From a checkpoint of a small CTC audio transcriber.
Training: soap at rate 0.0044, 6500 steps, batches of 384.
Data: trained on telephone keypad tones over noise or synthetic speech, 63.9 epochs.
Rows from block 8 of a small CTC audio transcriber, named by matrix and row number. Each number is 128 + 24 x the weight over its row's rms, rounded and kept within 0 to 255. All counts start at 0. Numbers have three digits each.
After each channel's rows are labels from the 100 clips, of 14848, where the channel reaches its highest value: "lies over" is the class under the peak; "top examples" is what is common among them. Only what is clearly more common there than usual is listed. The data: telephone keypad tones over noise or synthetic speech. In brackets: how many of the 100.
# c30: last pointwise conv (model.blocks.8.c3.0.weight, 128x128x1), inputs 0-127

c30.60:155095106131107119128110175126109163116119147117137129118124125104130128116083140135102105152134118124132139106161082112097124153142169108149097126129154166108137119154155176161142168111155087104143143178144148096126113167160139162173133122120128118139100130117119153145102161145146151082077146132140114123164139146116136089090150087123115124139119097170097167118106182134102106140130
lies over: key "1" (33)
top examples: key "1" (57); key "A" (54); number of keys: 9 (35); number of keys: 8 (31)

c30.62:109078090085149173162124153129141135146141103124144133140138132128111171110130106074159140119133123122127111141117133128214127137110113096104109145147117142154125107149143121127122115140119180151172076105128163099106161141120067119170085192153133168123114132147168144109150136143161096118147151113100132136112119129106141094150123137137108136133121114160130124130116130161148119145130
lies over: key "1" (73); key "*" (27)
top examples: key "1" (81); number of keys: 9 (33); last key: 1 (32)

c30.124:158116157125109093193134116156086119117158093133113169111143113127144135133110118105131135111118106149118136127101142147116149180102120137135123131142151103134119163115145135141147157134163091138166131121136120207122103170112091128120105112194119096138114102115103120102126098117152125122117116109121133083158111160194119109140107092112152102133146115133160139132118094132083094140098
lies over: key "1" (49)
top examples: reverberation (75); key "1" (75); first key: 1 (42); number of keys: 4 (30)

c30.28:104114118118144162115161104109114203098127106178144160119130118146195061135115070118118141106090089137111109114138106129168106109116146137143131097113128114142123130153171102157108178121137134156134121100118121111070122119113125137150176148136132133108107122139144116115109091157097104098114096138094105153125078153109129170138131134127129164109150113129120129105127125108137138125131
lies over: key "A" (47)
top examples: reverberation (77); key "A" (65); number of keys: 9 (38); last key: A (28)

c30.22:116155165155130167087103155139120118123140171130128103130145089094123124084130112168152135113128160109119124139133145158070138153105123133108148110133106114143101114110140186143121122146141108113112151143106136119176129178138127145171110099192093125136145118141104133142119167112084126121152125140147102142170157146127153124115092119148125101092136168129139115116116077168115126131183
lies over: key "1" (29)
top examples: reverberation (67); key "1" (65); first key: 1 (33); number of keys: 4 (32)

c30.36:134154187113176094140148112144178116137161128149146153092128122101112132138130103127170173102120137143129144155204147173132087116129126148117125117132079161109153140131168139144128119125149149143103102101112127179149089087129089154097147112137129082141130114154111132118110162094124137108124138163124140114138125134168156129141152132120146148145106139109167126164136100148111107159145
lies over: key "1" (35)
top examples: reverberation (59); key "1" (57); first key: 1 (25)

c30.126:125125136079157128130149140124121104137115121111138125158197135148108177107078070174123144090136111092135099134149129119119150128155142125107152075171087119103132111130106091115114132121136143064107117159183103095129134126149104139110112085079129148115124098129176158138105102145133113099113137157103142146139109147155145119154099146117132123163144123122135129150139118106120098134123
lies over: key "1" (95)
top examples: key "1" (99); last key: 1 (65)

c30.59:143106161107129115095150180154162100123126164134163159102120135113096108097136130093134120140109119129133115145172114122117141091113119160131122122140134139141135090154116153089130107136170099099170126108121083163151100204098109096139122129133111121126186098118123115110128132104092121129150095086121154116106127106179115123154133105117125140132127081119118069168123125113137151150119
lies over: key "B" (59)
top examples: reverberation (87); key "B" (67); last key: B (32)

c30.77:139144136133190108105148098134102129118136115128138094113117133141146134116136132116101086134088133120111128156169154134074139108164163123157149114075177111100137152130107165143141132118094096096090106139148130134118131129133130147102094099070147124139119117111115116128095132105148141143068171105134099113101117119139170110120067131112143161163121143130103173174108150120127117143120
lies over: key "1" (26)
top examples: number of keys: 9 (68); key "1" (56); number of keys: 8 (28)

c30.23:116127136091132156135158132117131132066139095176141087142166129105133106091107192148123112204116125124155133123143114156109118122114142122090133123126143135149158138149137110187112125110139107141146131102082126142134109134184105126136104107109069184104139174165147128111131108152135132096131090112137153113120121135109107103119130130144118142157117123156118147127124138164098097158108
lies over: key "4" (88)
top examples: key "4" (92); number of keys: 9 (32); first key: 4 (28); last key: 4 (25)

c30.116:109142101107139098133120118137146142130119080094158128112142115134105140108144104124145094130121143103115112125099140104118095112134096107165128135148154125105123138173115130142171121134113124084102151113100097168140108157103087157172126111146068142180155136142127123125106125130136098149090140120157111145135160100145145129063134119118092120076151110114178093146097098112084142116090
lies over: key "D" (40)
top examples: reverberation (90); number of keys: 4 (32); number of keys: 5 (32)

c30.40:130101190169182175124111131123161147181159103096171141117151126086150189097138128137187105099142154131134119123122112137081132136079144110144141101153154127129179161128119118110091122114110071134135092123128148129141112135092142153122101149113151132114098117114088147110137111141148118120137129131120128134127121146091117111159124140129131118116179122127114109073128112115127116120135
lies over: key "1" (85)
top examples: key "1" (85); number of keys: 7 (29)